config.yaml
model: "CTC audio transcriber"
train_examples: 39062
time_shift_ms: 50
input: "log_mel"
spec_augment: true
win_length: 400
norm: "layernorm"
activation: "gelu"
mlp_ratio: 4
shared_expert: false
residual_init: "none"
muon_scale: "match_rms_adamw"
adamw_lr_other_params: 0.0027
batch_size: 64
epochs: 9.7
Rows from block 4 of a small CTC audio transcriber, named by matrix and row number. Rows with one number belong to one neuron. Each number is 500 + 40 x the weight over its row's rms, rounded and kept within 0 to 999. All counts start at 0. Numbers have three digits each. After the name is the row's rms in percent of the matrix's.
After each neuron's rows are labels from the 100 clips, of 14976, where the neuron reaches its highest value: "loudest" is the band of the loudest frequency at the time of the peak; "lies over" is the class under the peak. Only what is clearly more common there than usual is listed. The data: strings of digits, spoken by a formant synthesiser in many voices.
# fc1: second MLP up (model.blocks.4.mlp.fc1.weight, 1024x256), inputs 0-127
# fc2: second MLP down (model.blocks.4.mlp.fc2.weight, 256x1024, transposed), outputs 0-127

fc1.437 057:481502527486493551493466526426508560474483444525501550462481462527544529548552489467515500454502540486473536494520480559571470549463498440515543410479457546583492524589448524540431511545481486551436542497484491500553591525500489461509523481428466408459489483471508501470474524525592464602461500510528492437480509480571494454543461460505511470523495474483509462549503508509535449472509
fc2.437 060:548471505462490500501506563602520451504510481486438495493462535493531420509492485503463563538524500494499531519484411459436531473540530534499480557580518450490600437448466436436482498441551542456534466515538480444487499497518537499444489586532566544500515501537482535530537448500479502449529467508482482498590484453461527531515522497439525550442497476564519497495475478466466513466511
loudest: 250 to 500 Hz
lies over: /w/

fc1.482 091:423531594488502472515504483458470454500528471527490485504534523431501433526463502501493557524524436458479561491532519507550451521549515565432547566477486522466524485526522477542480506533499533513494463444455539488488453486491517507489560497480528529486498532551471460371482501585463479562506524528508448503443568477480609472521518559496500465531430511522536524520415463534526472583523
fc2.482 076:529499504544437481508515521466463499517533581447484500478497517451458477524465481513479536469508502598493493463472533541516472541505480586529420445543502511465478478494445486506514497462548450491484487497520405450488445478509435528551476438509543540495448462511466472581498541483444522451517513504563528481614461484585460545449472470481469541460555469560465494580454538481519551481494
loudest: 2000 to 4000 Hz
lies over: /k/

fc1.260 104:504501591490576559523486482441496454438493546458495475513422572466458519508563519473533454526482471548467528544563506464489547556511513469484470481483472436459513501546467479497516460566464482505470489547466530494476454585517498491495495463471498530396512435457569493480502481564550464487419514568468516494507471518430523528438454474465501528495466530544520503484504463456537524546470
fc2.260 125:437531433514503509470547499526481557494497513548469510516512422501504488504383493608465502445535517482506463471418494506498519498540434465510552481491471509550474541506533506478509529448530444527506482454532468487498535470451565501528538540489491520542509581581493487559466546408490440510531433499498487510510584454550518485557509518459584464558522489467485476461464494519456508487527
loudest: 500 to 1000 Hz
lies over: /oʊ/

fc1.440 088:591488535495464516476537557517512475523451492466484541495492502474479547531441506484472534536513403516367472520447513472521562441592499458503434441538485471452497518519457510529476508439497434508502515528470572486471462498553492503528468516548518523514471484524496527538423464513484463520560463553500505499486493472526536494525585445593542477472478414502464441573478582497495473491405
fc2.440 085:502506530459528498551512496564496459544566499584510504482502512503440556445487511468522461452436535601495556451483507390521480517503520495520502522439520518580505439551492506546494559591497498455502550500478528506530479519518500521458449498512449495535508499527497434428525528472500601458505516423545516541532474452472474466496502511483499507497503592522516550450513437559397490486534
loudest: 2000 to 4000 Hz
lies over: /k/; /f/

fc1.181 102:446498513520549456469476502461442465478519502467581510446514466538500484478541530504589483481488505588490468571540493523501534552556528490481598451434522490390515487531519503475484494620464482456425484509491488465463438479515469482506516467591443518483510455513461491495518534533433564524541465504504485522491550495429497522506488520544478492515540464552509516515477504538489424521468
fc2.181 079:507480532441517567505517500468588480530468491484535549467519447468548492534497495570453454476477456499563543462526507484452499533504417505473430582562509455447462442449498476455473505397503474557550456498540474528545496539530514476471484473507460505517475460497553469539488497563462406494431528486550520486494472573544447535468558405435552502444477496442548403543516503443485547449493
loudest: 2000 to 4000 Hz
lies over: /k/

fc1.718 135:456514519481531482431503446466498539481462472504508515493492497570579525519514527531487554521475507473585564477525499517452495460537559471525513480496471535478464550472451489458509495512523466502506504449473473500503511508487583592566416445494428488516521438487557500531469482447522503501510562474556567498517514403444490480462526469467412482505486491607533429494570523469488519485474
fc2.718 119:489535435505472509433520519498518512503563559519506473489522496428456503525529462420565453517401523543478554522417477483480496459481445509530504429514499485586508506492514496544458485513460535514560492556448585479471472413530456444491464498545567512496516499578424502520527513467542527496490478473494452504535583542505475498564516517543508533504498499450518505556508498514443518442441
loudest: 4000 to 8000 Hz
lies over: /s/

fc1.368 105:477504528447524486543495436554530474471486475511459436514543533454537475536511496523473543536490522455428462509424419479461506471477532516510594519455508443494589600539545540539483544525494517478484518523490499527488530520480414483491490501496487467492468511506545481486486495522562439411489496485472513500517534431466510451615477420556516469460463467555481530529560540514494485548484
fc2.368 102:544501489542466543475438496520523494537451521423546535451517426537526542518494506384572529450571529469465539410489585489543516530475517494502434464502493509464470471475490511443463470494513458506484554513539534496469499521564565537476549398485452474499434547496472536490548537448488481492498434550526556473498524491547482577487515528463436530502507517562553485567494445433517521477433
loudest: 500 to 1000 Hz
lies over: /oʊ/

fc1.341 156:464518469512477493504502469490476459488448397559523548491546570454466507510497501474553448466512584467476466491498512535486564474458460412465492414521519442526456540516443479483516499455577491505453515568442481487491541595491531463462531527517546431508497408467554564487491515483527510416583559518506439490536497468480522493460453448527503463446490475493542512509438440537456537549522
fc2.341 134:522584556518507455454555573512523516451519508519546517458436412563519520443467475574459459519520538485486534512531536540488497535587523552465518528482477520502499483506496521512508474517467491502525497481525536492479460523511491493502497463477439493503529565469539465551467587473532463489470535500541497528463527586486602440448459463535432469502455416529454465521555539488510477501461
loudest: 2000 to 4000 Hz
lies over: /k/

fc1.558 084:438480508488456514476496443465467569520510459537372559508544553566481486477551533455468573498451466457434489515436507540537482449548508573504470500488467484463540503500487461489509474476502525511509525427567483485537438489493511524422523514513456563429509537504451507528574573463477455504525536491473482500567461577566550448461575506483440531462491447419547574558530512507498490548490
fc2.558 076:476490502561467423483559491490478513486481534466545488567502430499483387507528465570448506544487491522541502525481501495511541508407353502536451530519474518552416530505548551467517542542570527537525524506449538506550466486515476544521550559549457499586557474440562579525428517458481520521516531474562547545504458465507496520516521510510543445516540459526489461486409533477486499399493
loudest: 250 to 500 Hz
lies over: /v/

fc1.344 071:486468570545476455515478506479491490436566447465497460507572506446464428609530487460539500515538524467553534518502437488503587509500512470512476539475545443552510546417487501441502567480558502519471533528460512544485526490541536530445469467538542575491464538542471401536478493503531407425530494509510514489493509505477473525514514492555505500528480422530447525495551524466475449426502
fc2.344 069:534496494454513525505418535515546534490500488568465522561495523422438472445495554556465485565483445522494466534524445527544445443516479481506506456550496555483522466559496481511477530568496504529487557478510475480514490525550480471503510437539432476448505466489530594505538465500511548447470506504432521500511514460511557480462451524446535537516455600483547439472429409489594509508503
loudest: 250 to 500 Hz
lies over: /oʊ/; /ʌ/

fc1.460 112:558537566521524426476489493516502514495531492493503482474530526467477457480474377541523517450463477515523477519535489538529456512465541536386482473522573467467463531471520534597484520543531478521513509485453501513528499492474408495561547402609497444493459464570431493522527473517472525530518537524442475522468428528480437517527530455618505482456576553524596501468572535550448443481509
fc2.460 094:544472538441520442459584453474496521572460507464453500470421506564447466463585457501512576471494556500519554504476520502550547515502466514504439527467493518490568536460463486553500407492503486527591488558585477473502471452493542484516491546471487587525552522489473437515488505520506541420517461451508502513459577424513524581474484586460466426555478500502443525593528498437508461470498
loudest: 4000 to 8000 Hz
lies over: /f/

fc1.137 096:550471457481464451546439537473572533503522486521523494497467492533505460444477454505514478503571489558440525488463510506483426504497522562480475490551459509473499492559483557462450487515514466524541453445475557513422484502567553491540517577435478464483533480493510535516417440538504551474509413406442507539473550503496529467548553458499454575555459501454460502410474575497421458510492
fc2.137 083:481481495455488483453454529560459373478505486529524550560441482485524554530479504550380514554537511507477525450498490483481564507449467545499506460482507472567521474510482443498472533520457623548558548505539488482487567464475429470493457484502461506575521516420528502514462511518509576502468497523486456504491524513455502374505509479430542416534493518447528409482491489460558559449501
loudest: 4000 to 8000 Hz
lies over: /t/

fc1.109 173:517577507491467449528496451550489453455484561532524488499510509525489531445549552503498514503501430506546631516508531527433560524489548481524511531454516496469498542494483522478497517527497486490485520471556527487490596460467526495469434484563472502470517539492551494471475499476550573511498530502382558584510488500481447449464581468538478451474486519537535561422624500470487537486510
fc2.109 154:467424509479458543502459477515554405499479548476438493471522515511482541472488553535476479514551455500496522453500527450552496532560512508496402579504481531514518474556484449566500555512547446505426515507463484459574456541473447511507488496507509482565436485449443535490525519480513554437518475476482536458556518527522551449435540559490521477441487438508485538458588531403434468511539
loudest: 250 to 500 Hz
lies over: /ɹ/

fc1.408 100:525461449482468549567482530412520527477508522535582496493521476421476548550516580561518533539494462603583509515475510451471504551441496540487557478424428511427500477554450466589478560513455524508520537426501476453512490549481513503571493524505486458539451537562507494481504465500526448441475480528611552547565492491504519415478496478509505489449537470541519498450471463530489513543531
fc2.408 115:474487482519498507463436515600487461530445467496433569490523575523546485484434445482476501457529484425480496484520467507518525469536541431491461465553569522524517569467530477471553410472482460498543506444569550551540551446476499535517489491508550540428480435461511544509526520455433499583477471485408536462441533531499445548529532493515509553490472525426471455555464459481546523482475
loudest: 250 to 500 Hz
lies over: /i/

fc1.686 075:532487550555436552491495538550533568526540533506608486459481466489468495570483496480478554530470490534492577502510518527455491502483458520534457458538583477428497460507476518516504448434525488497483497503527529458488463487506437495440451473516529495488561527511454415470394501386516490515543473477474457487570473524538520507414488500537415533523502538540528509464472494476493457502513
fc2.686 073:505531553494537425498506432473496475508512459500487496462551543492547544525565494511486485429418506482510467558477483430524504508590487396480498468480434492498468545490504558489456452550436438466513516546500507513476516537570448439511522515498427514462516431569520518525547469523453482501503550529568486597487533463436384484461471386479467431547495512527471505539441513537522498662517
loudest: 250 to 500 Hz
lies over: /v/

fc1.517 035:512454524524500564462537471508491586526494518522553518478494495488529463438502485435537560408555429542513529518496420514503519534552554581487495478578480463422487542509450466512459503489535458501523483534449513518551488483420531531458528508527550496521494461636452415549477587519548471500525459551559489510505448509459533504548531471508444512455500560517493495517489521460464534561534
fc2.517 035:479473540541496428472397464554463452542539504467506533518455514562482522485488429537384540552516506562482516574487444492534489411574506483490582492504535541496630574558448529442517523503459551500496507427535503540449612520461531501395464493509513547510468408425559532441513483463448459500480392512511540523450554555522475509461524524452470486556501501436491492479524504495517486482434
loudest: 2000 to 4000 Hz
lies over: /k/

fc1.674 059:503518480484507508399499476520482558554488502457564541480521518521504501480479490454557457487460468539512499564496527524532465388462519567494516544603450573515471465473489534511488458503506534541417518493499491535488439474461494509581494488529493426479500552550477575453495534486482525479489491540524422536503522504483423545463492505523500472505547501465528481517535552436533537435521
fc2.674 058:510511473483487464477542508490489531519477535476497477535432519558546511454509522456453517515485494489450466497540426545492538521540491504457474531523468455496493444501507512462462504573469538536563484451463450507467541519498478481503518502519534550585471526433501538488514482495394519474452498464453524455476537505475513455501528476457489497537478543530459528436510534536470489544429
loudest: 2000 to 4000 Hz
lies over: /k/; /f/

fc1.282 060:535513459494560479454493509479483558445502481495481473490547452477503525440557484566570510509493569422528566453496558507521508491490478458466532483486524485590546507506522467504502434526513402467443477438471405496568525478462538536543543452538508568519465481515485530478567458538468537436538570489514488501441498537446473493437588587484493551475467421497567470469514454543414529503520
fc2.282 055:425497522435473476487508552497543391546526494527494476484456527548477422438423526525456508468549497530549482519493456443563509537543555526464483461490519474483613547519517495579583508478476551548507497557538497461517481528522471461486492518474529441437418584503536473484512466516484534523388564515481404480520464517534536543496458516511492457536553556538441524453499537501561468493532
loudest: 250 to 500 Hz
lies over: /ɹ/

fc1.400 039:445548497469496555492507451466457527430550424444543549538516531528507449479535504496512561488542558507479458448501534544427442479511488425467461468518546606400495485526488533452473469450536543525492524487504545527465515546481491534480512522567524485425525554549538543560465519486614567428511475519548475540484438515522477537518496509603569464493530488519501422483515504550484435559475
fc2.400 037:581585450514477430445528477548523463544480485523512466479540447489524516454514523519449529510432512522562467437490522530555441501577572481508486529500470416557468505490466530462540543469460495572459540486483535492547501546513534504464482503505478512485508520529523439506498468483439472463450557491520511526491488548422468517525552555550450475471493435467520481545550504466430522589570
loudest: 2000 to 4000 Hz
lies over: /k/

fc1.475 123:472485523556523493580434436525540481530423439521468517445474528501488489477495453522567515521483434425528548444506472490474438508464554514412462483524505483485570514406492429461491604516458455473550509476477518535465498502534556468477533523497506479519432519523509505549506538498470491555561500548499490547422517514524544552442526489537442544465484419531556531500603486419441565511520
fc2.475 117:452541424469527489500483471483496543511487519412549524540505511544547564569527471455441488466493576481474542483438610534558500484530466446515471519538477534466503481524424598493548435472549563537545507534570488526551525590541520525475509424513534559449587577555490529544523468516548508548508508447496497467540533538515428427484581510472524507485488491497426476530450480475534446503520
loudest: 2000 to 4000 Hz
lies over: /k/

fc1.494 120:477520585568534433528458510523470523516560531458493493450495545569563508494461471500585494433548468457519510511491445503475526525451531472532494495490468542466524427426539497464533487517551517510479507453514490541500492453456480515541577473516485581538494577487504504520410554475493493505487485500494518465495584593537430560455519474551478528484508463561476471505447497473445594487561
fc2.494 115:528463516473527535455508513473460522483487454550525488502506534488436527504532530511420568462524431530504529496472579489516533445533491485496484434458445515546464466532477502456504483452540478547577542497491368487451471507511484514457469577549489505506552515496537514471516517469499483479517448503482469492551542395405536510545538488485560468503523495565520514517483448543535502492500
loudest: 2000 to 4000 Hz
lies over: /k/

fc1.717 122:483481429490514507506495504442512500477552498505445506533473507527489586469497491489550590470531514505460432493539570488485536413501523521456474505514504553450433501480498546464533505487491508515456500451523494510470546513549497519475438522462597500491553533508449518462466490581533558466471456473433520491497554469506494509448500470546485551540595529501496551609545497456534514514475
fc2.717 100:506532518493541499497506497484475535481484521484486444514477427516466540580470555491481474565443545457535467478493440590518455550536584508517509458501425495526391450494511455502502510502437477479476505477498587480484492519520558461511503504500474520524508535464410371517464475479516448516561457598488486525455537489532514482441492539506491492497435490537496520420558520517459479530500
loudest: 250 to 500 Hz
lies over: /ɪ/; /i/

fc1.295 136:508543571523485490593463490510539420496504550529497468484528511523565551440511520522507503523417517564430450518478479429431498462474450454441483533502579522578489482514424598477537452437468535504559506458427488566493460513562581494506494535483530556514525574479441571462429484494506517539482485511538530449528460532506419434512484508568505474537480487527553523504516482456516487563555
fc2.295 128:481513501543469468515535552535477532529445556491420549510506544524454456467483453572422467488467499510479484493541556423459494468538535493569514466516414458549496478465465419520494518539565509512499426530524385507544534500438423515533463530549494572474533423449547501450590394466459571458458535567508501504488511529558486588426500499452496490531543475458460515508508539539472511492519
loudest: 4000 to 8000 Hz
lies over: /t/

fc1.91 091:508545522511544495502419463525506462485541505481486543608516526545429528468455524488482441482465485485528528557515562482532504519507512547543550439486432508535569523532546453531458534430480569486512452454548563514535497436492476573487543452432507482520551484495535481547507385455469492597519437452526562558442489541504481547454499445498485528399536468412491586512521462490487603501551
fc2.91 083:498533451472542517506600553520431465495521416503547552472508449485470507604551485431424438497503479417552440480472537479456551533577520511443504424507562512534498495569487475524491460522488500481455516543494483420550505476493516461545497523522467565467494438565526514466558485525463536532615480531440546509481545472524548379510462468513550548519500474485439417541448529532523490464542
loudest: 250 to 500 Hz
lies over: /z/; /w/

fc1.170 138:494472520457520431494566500508529434523378497529520461505447519539532561503533496515552487374423517535513460449485462486489469466523526513501557566481517566510538546534476499477586479514405508483518444535511473532460475554435498487476492497511544503535507474527457513474551494471487547494526531454565544528473499501486494557522533431495514472418509465484442519495520442480499489429518
fc2.170 146:465511546505488536523469504475508570493560543485426512419535528507473459475482486492476496502555500500509456555486496522531459499492504555549418465517558424511522473524517447522377502454475514441468444550510425495521519421478501531493503473478522468474445529426485479541440468504507544489462484495537473479516496555524477460492490532555452577506521469552545464482467562518517509546502
loudest: 4000 to 8000 Hz
lies over: /f/

fc1.325 080:491487473496439469571491458485439583546470536420551466495521465482495521483472516577539562513527519457481541417522500548493471559447487479443492527505444557485514521529576494497548564455433531546407465564538501496543520495515473575480493522491498541442518555478487489548523517446491457530512531486565461503466562501496481546513481538439486495525516476630485514491454452479492528465513
fc2.325 093:488501534482538487465550515541488448468556512585441490506408502524486519475466484477486454444445496516447488566498522447511541467527519486537540456427532444482523477487432501504479435527527527449582480470463547499454461548546477486510524533487516436489494460532496501462513482525463569438486502524445497491493455473465526445513528437496506539500445540453481476489475544541449512533489
loudest: 2000 to 4000 Hz
lies over: /k/

fc1.261 087:424411479506544558534467529464528540502503509500512520503511526451509474557485480546510486496460513474403510489492485522486511424498511498439451533500488522539464527434524535490474464458441452533513535562480522550441613444482521499513521449537498439389481519509466515482527484520534532506509480561485480554562538492520532489518461453501481520539475506510591523491479525537546450528554
fc2.261 084:578520483492452491466493471538446497505547516497495517496446407488499567496492510515486506532552546520504438538545490524434510597459461547529552551473545522484541503563511506548485564446531578479520527466508453405551490562511513480511467478524563516546497447505486474484561502501456486494503409484501542479501440470491537469480539531504474435463449464515484425511526464532468522461466
loudest: 2000 to 4000 Hz
lies over: /k/; /t/

fc1.594 137:466454501541534565528451541547557475514494518546425489535515564560492476515539482587486509446534580449472501562529491529472514530449570516449572476516522520487414467489533438551567493480513572503498515522536504498455481478394523472554488549513587467523487480512478530498501458488495551507506498537439513489521472488439524466527517460541481458515466566525481489424449523527486605453460
fc2.594 129:560561559487482469523511509423428530494451454462547453571542471515507497468518469450482518518539437498585494490504563432521523515415479505589432536504510459520508533466497530463491482489500470492500510492459534449482523583523520502488464437455456513469535504431525458423491527501514455525488466510495495535447494514635466486416473504520461549444553515551545578508449428532532468469438
loudest: 4000 to 8000 Hz
lies over: /t/

fc1.359 046:510473505433600430505541439535456534543512525432466500515524451521504513507492493433437596481451511560502485541526535538579409484439533473500595530517499489484468576539538527467471463443440475446525472495529482397489482477489496553483529481472483462540473524453457515561463488467492498479494617465524451482522461593541456478503508519497509561543495488428553485587464479477490531513422
fc2.359 049:461551500544565547526473550519458533473385474494509545506545459471475476503496443522568419480535494463486465457538482420404508482495458472489446493465478509461526432428564498491470504531511563495504513566548519555500562509492481535450436474503454511491507530511518471520526486557464509550500468546552505516473504478439519526537555541444459485509592439556518439505533569485491471483558
loudest: 250 to 500 Hz
lies over: /w/

fc1.150 093:510518509518580553560483509524476480466516440536469574472468545514500546446508498486519539480528489522527525467432500494512442501454487461465518429498558562473501492474566492474486482531440550476521501554583514445540514527448559486463575526514471451523525580501472544440568493514463475471425440523474549438486429536438499541538454505524498454482527419484444489491474505508490416566534
fc2.150 097:486464435453466485491499468448425541509484518485535519548546506488577418524458591509483493523533491468448506564492501515443545465568531511567471505505478505590515533515499451554503522487538465514527464463423417445489545520500488519532426445439538579509463466458545510461421563470548551516580538478531460483534540497535504509469508516463538538534505472586528468496474564493556506452494
loudest: 4000 to 8000 Hz
lies over: /s/

fc1.422 048:538524525439548532406453503489466489513556481508606536501551484567526461481489479468530483439492462502454568510447511470564497525452550448512541512483549492469499468492423530523497420535547448478497502423478514498490439477494430493498495508431550493506559572429448539514474508460455595487511470493495440497441543469500530535474479507578495508514509442521468419518515515472454490495446
fc2.422 052:511472496543492413586453492472521447482517458509483489566427559501591476480417524643563482531477557499553487455514466478462446527478546558509503492447530501528412490458550468526502486445432496443517577531463493498475481529514459488465452488562461489489449491590523479501578473511518499471493512495502547451613464500442588562504495517492549530514540497458540465436529506524517519543508
loudest: 2000 to 4000 Hz
lies over: /k/

fc1.330 129:483494443503491499496473506411554486493501473435530516568433493550522465519468548517476551508506485549482449532466514514569459495423481578513449524518535501496537536494477562481508509479475463482509489516501442466478491561492502530484548433516497429484487451521586516440525539488546459461454445518510499532486476537427514492537531496509546474454505515433562593548563504481421566559485
fc2.330 127:553519560491524483482513471585522598493532419564479493531583458471466498527576499518513391502442452577557543508485444494470575533515485438472573536494502477510486510481453467454544471535570518518502546508477500435551529463496532447503496489483478567534534462516480472543551524496521502475520530454600438496484514510578544509507561516519486518548477462523495423542473488466548476452464
loudest: 4000 to 8000 Hz; 2000 to 4000 Hz
lies over: /f/; /k/

fc1.469 028:514508473467514540521501468480453497408430492492575531544450502513485484496462434538518497485523460533462638458461510494564503507537505435467488512547519528488587467495505474507538451556451514497448492481432502496510543557524576491503483465501571576497486493564557542542455427496504524495500549529435541483466573491512472426466494459520494485543538452457494445572541584473547516522535
fc2.469 027:467453594464425494514518514510596509522551542522539533516566481461520476566495562448475528473472513540571434614474498463465495482463463431440558488519439484494458460479526498500501538529501471513551561461498477563478515497549435565455547538463494532558542457503494487428502523493448620453482505508523522538507550496466501561551445524463521485472514432519504471452550508543508525533499
loudest: 2000 to 4000 Hz
lies over: /k/

fc1.685 073:424476477449474493506450492566442492462463576485489542583540501514493479582429498584573516514518506456508595466520516503490546500523537427547524495496455502465518571477496514460576467505395475579449518527511453596505542485496500448500503471517535436511554462575482481546486545486510486470497586509504503504554480508520534460510494488492466526453548519505514471509464466621593501404440
fc2.685 085:568445548528511515497510509416524489479458495506462434472434499533484560478540525383450541495468525528497440506495493561514458557469515518493448512473532543489512498542510449524440510479544529416516431521519520501462453513519509547440524581468497516477412548435486468448548453508483489537526385512537529494393529506477517522516531524531545502560467499495520525510526532432402506552547
loudest: 2000 to 4000 Hz
lies over: /k/

fc1.22 095:495542532580497517440509469483563460515539501458481519489424462491530432542435505548507507483569534532508521459558423540482492479454516493464553473467388548562552448496512515530569430465535485462461548490553444540470459585517465504508519467523472492444493465507464488513550550523452472420455506462554471536496505536539498524474501406457515544562480527470513503571538540528534467514517
fc2.22 089:440532486495570519487475560488542569488500567510529459482532567518445514444486499443517496546520490519466491549535433520495509507495521532496452538531507469455508483504469580545416487501502537571480473552558490493495480494473572494514399563545529500442515516479501504525501460512457528508546469491458487533517557511495471486543498583489521536520476483490466478399464460525480538455528
loudest: 2000 to 4000 Hz; 1000 to 2000 Hz
lies over: /k/

fc1.749 181:451530484497496495573483479545453610537470522520523493425354595461487462467476484499504464486523457578483472470513524498444447434529473463477474502557487516519482448475516561530551497500563475577485514517467450542521522573458523498581441433447449448541431565500470477470549474510537478509548504434479470500525473556495432556565471559563515472455466499521531470473520517474469500486522
fc2.749 160:512405426539557601534493498434550553430531409476512550517510487540468477456496451410459488472490534587535543465454537439525460500496549501479498529533520511527530551449483526489443453524540516538566546403488497489486504560519519471501446518532489459440518552522474494524544586520486574510535515577433534500547468541546431406483483531536505412472491503551513515566472560506483494524478
loudest: 250 to 500 Hz
lies over: /eɪ/

fc1.52 129:593472551540500502488472472482462439518539376482544501539504517508516510509436501408532465433514575518520587456505463547517547480527528452414575505528478565449475523516492465492546463503486508411498465492479543470528517510518522493497492545429422415532528466426488504539434541546475479520514485547524517465482443477498498523501540437508414506493518539480493509568498450556516587426427
fc2.52 139:415469459514508518530505516489463510436447583508491509491511498491510528542526460519435503581460536464448468467467559514468484537434420523532490455442524486527548440461512492526451442523527537522450547498510438554508535516519558466474471508489542504490464503581507548416541455459438559491505511455432531559495553544527536448470462532452581488538504496483518522426430443555467400512565
loudest: 250 to 500 Hz
lies over: /n/

fc1.747 114:551525478446549511533527486507508490464409525482572586545478508526447442426547458539530498477434523431445602458557514477500455523547473618449511510522515493493573442474496445524457508471534480464514500554495488532470465490477478520488490461490506495535527529446511540485460477525589446587447450517429513469524569510518459511458510478549511468510523527512484506507546503506508467491524
fc2.747 105:490493526537453525529534474497492548534593455558506462475448522497554521448476536493522472523502512435500450457505413513463440573460589410566482498518465544425508453528478540515568494474503472524438479519524531488494491477484519444511508504461393557486458538577474473508541516454508517446503544467561460548486452454500483485568550542498476456448569495476482519462496420571489469507449
loudest: 2000 to 4000 Hz
lies over: /k/; /t/

fc1.245 083:474406447483527449489507483468514493530472533502492518470450480465501496518560521475476429493541532620586527463523529500528467529498459489523484558522426513469420483512562436464462525450418520517521505552451537525595552497486539496550490494503487481365398457583558544563476474524453454479474519436594561488491532401459531549545413557519546544526511483454506462440512495502608543490461
fc2.245 101:504509477444474522495527504489522476408467445529470461535524527580488563508406530529532574551482458386444425529466441520484508462502515543539520441479541528489579483519481509531546496514552523471526464494538434493411473466539470518492492507539539470559543506474523500439577531464548465589502500517393515486552444489492448468483542421469464497469452490543462524612456487514460495472527
loudest: 500 to 1000 Hz
lies over: /ɛ/; /aɪ/

fc1.601 098:498553557466471478456496467568524458446451492475492511505470495551469548487504448474495550468420494495533504496479458521458566584513499573478457589542534477565525512493453569479394502542506509521521425446510517518515534447472473524443440494445476485499438551548469509433503443528509474488485502523451510518469555424579429430557505507555534507498478438479551482520520508481540553561500
fc2.601 094:480520534451405479477487522510464510549511541493494480462476494477540466475474478545508477536510546457527461507486482525591426458449566414485521448458518510491540391511493430462587479515524430518453544585543528459490446519456501515476542475547450436533467469495462498533554567478499517499509493469464486610531528525482583510489466480502502456482463512512477530546586516440495528465520
loudest: 250 to 500 Hz
lies over: /ɹ/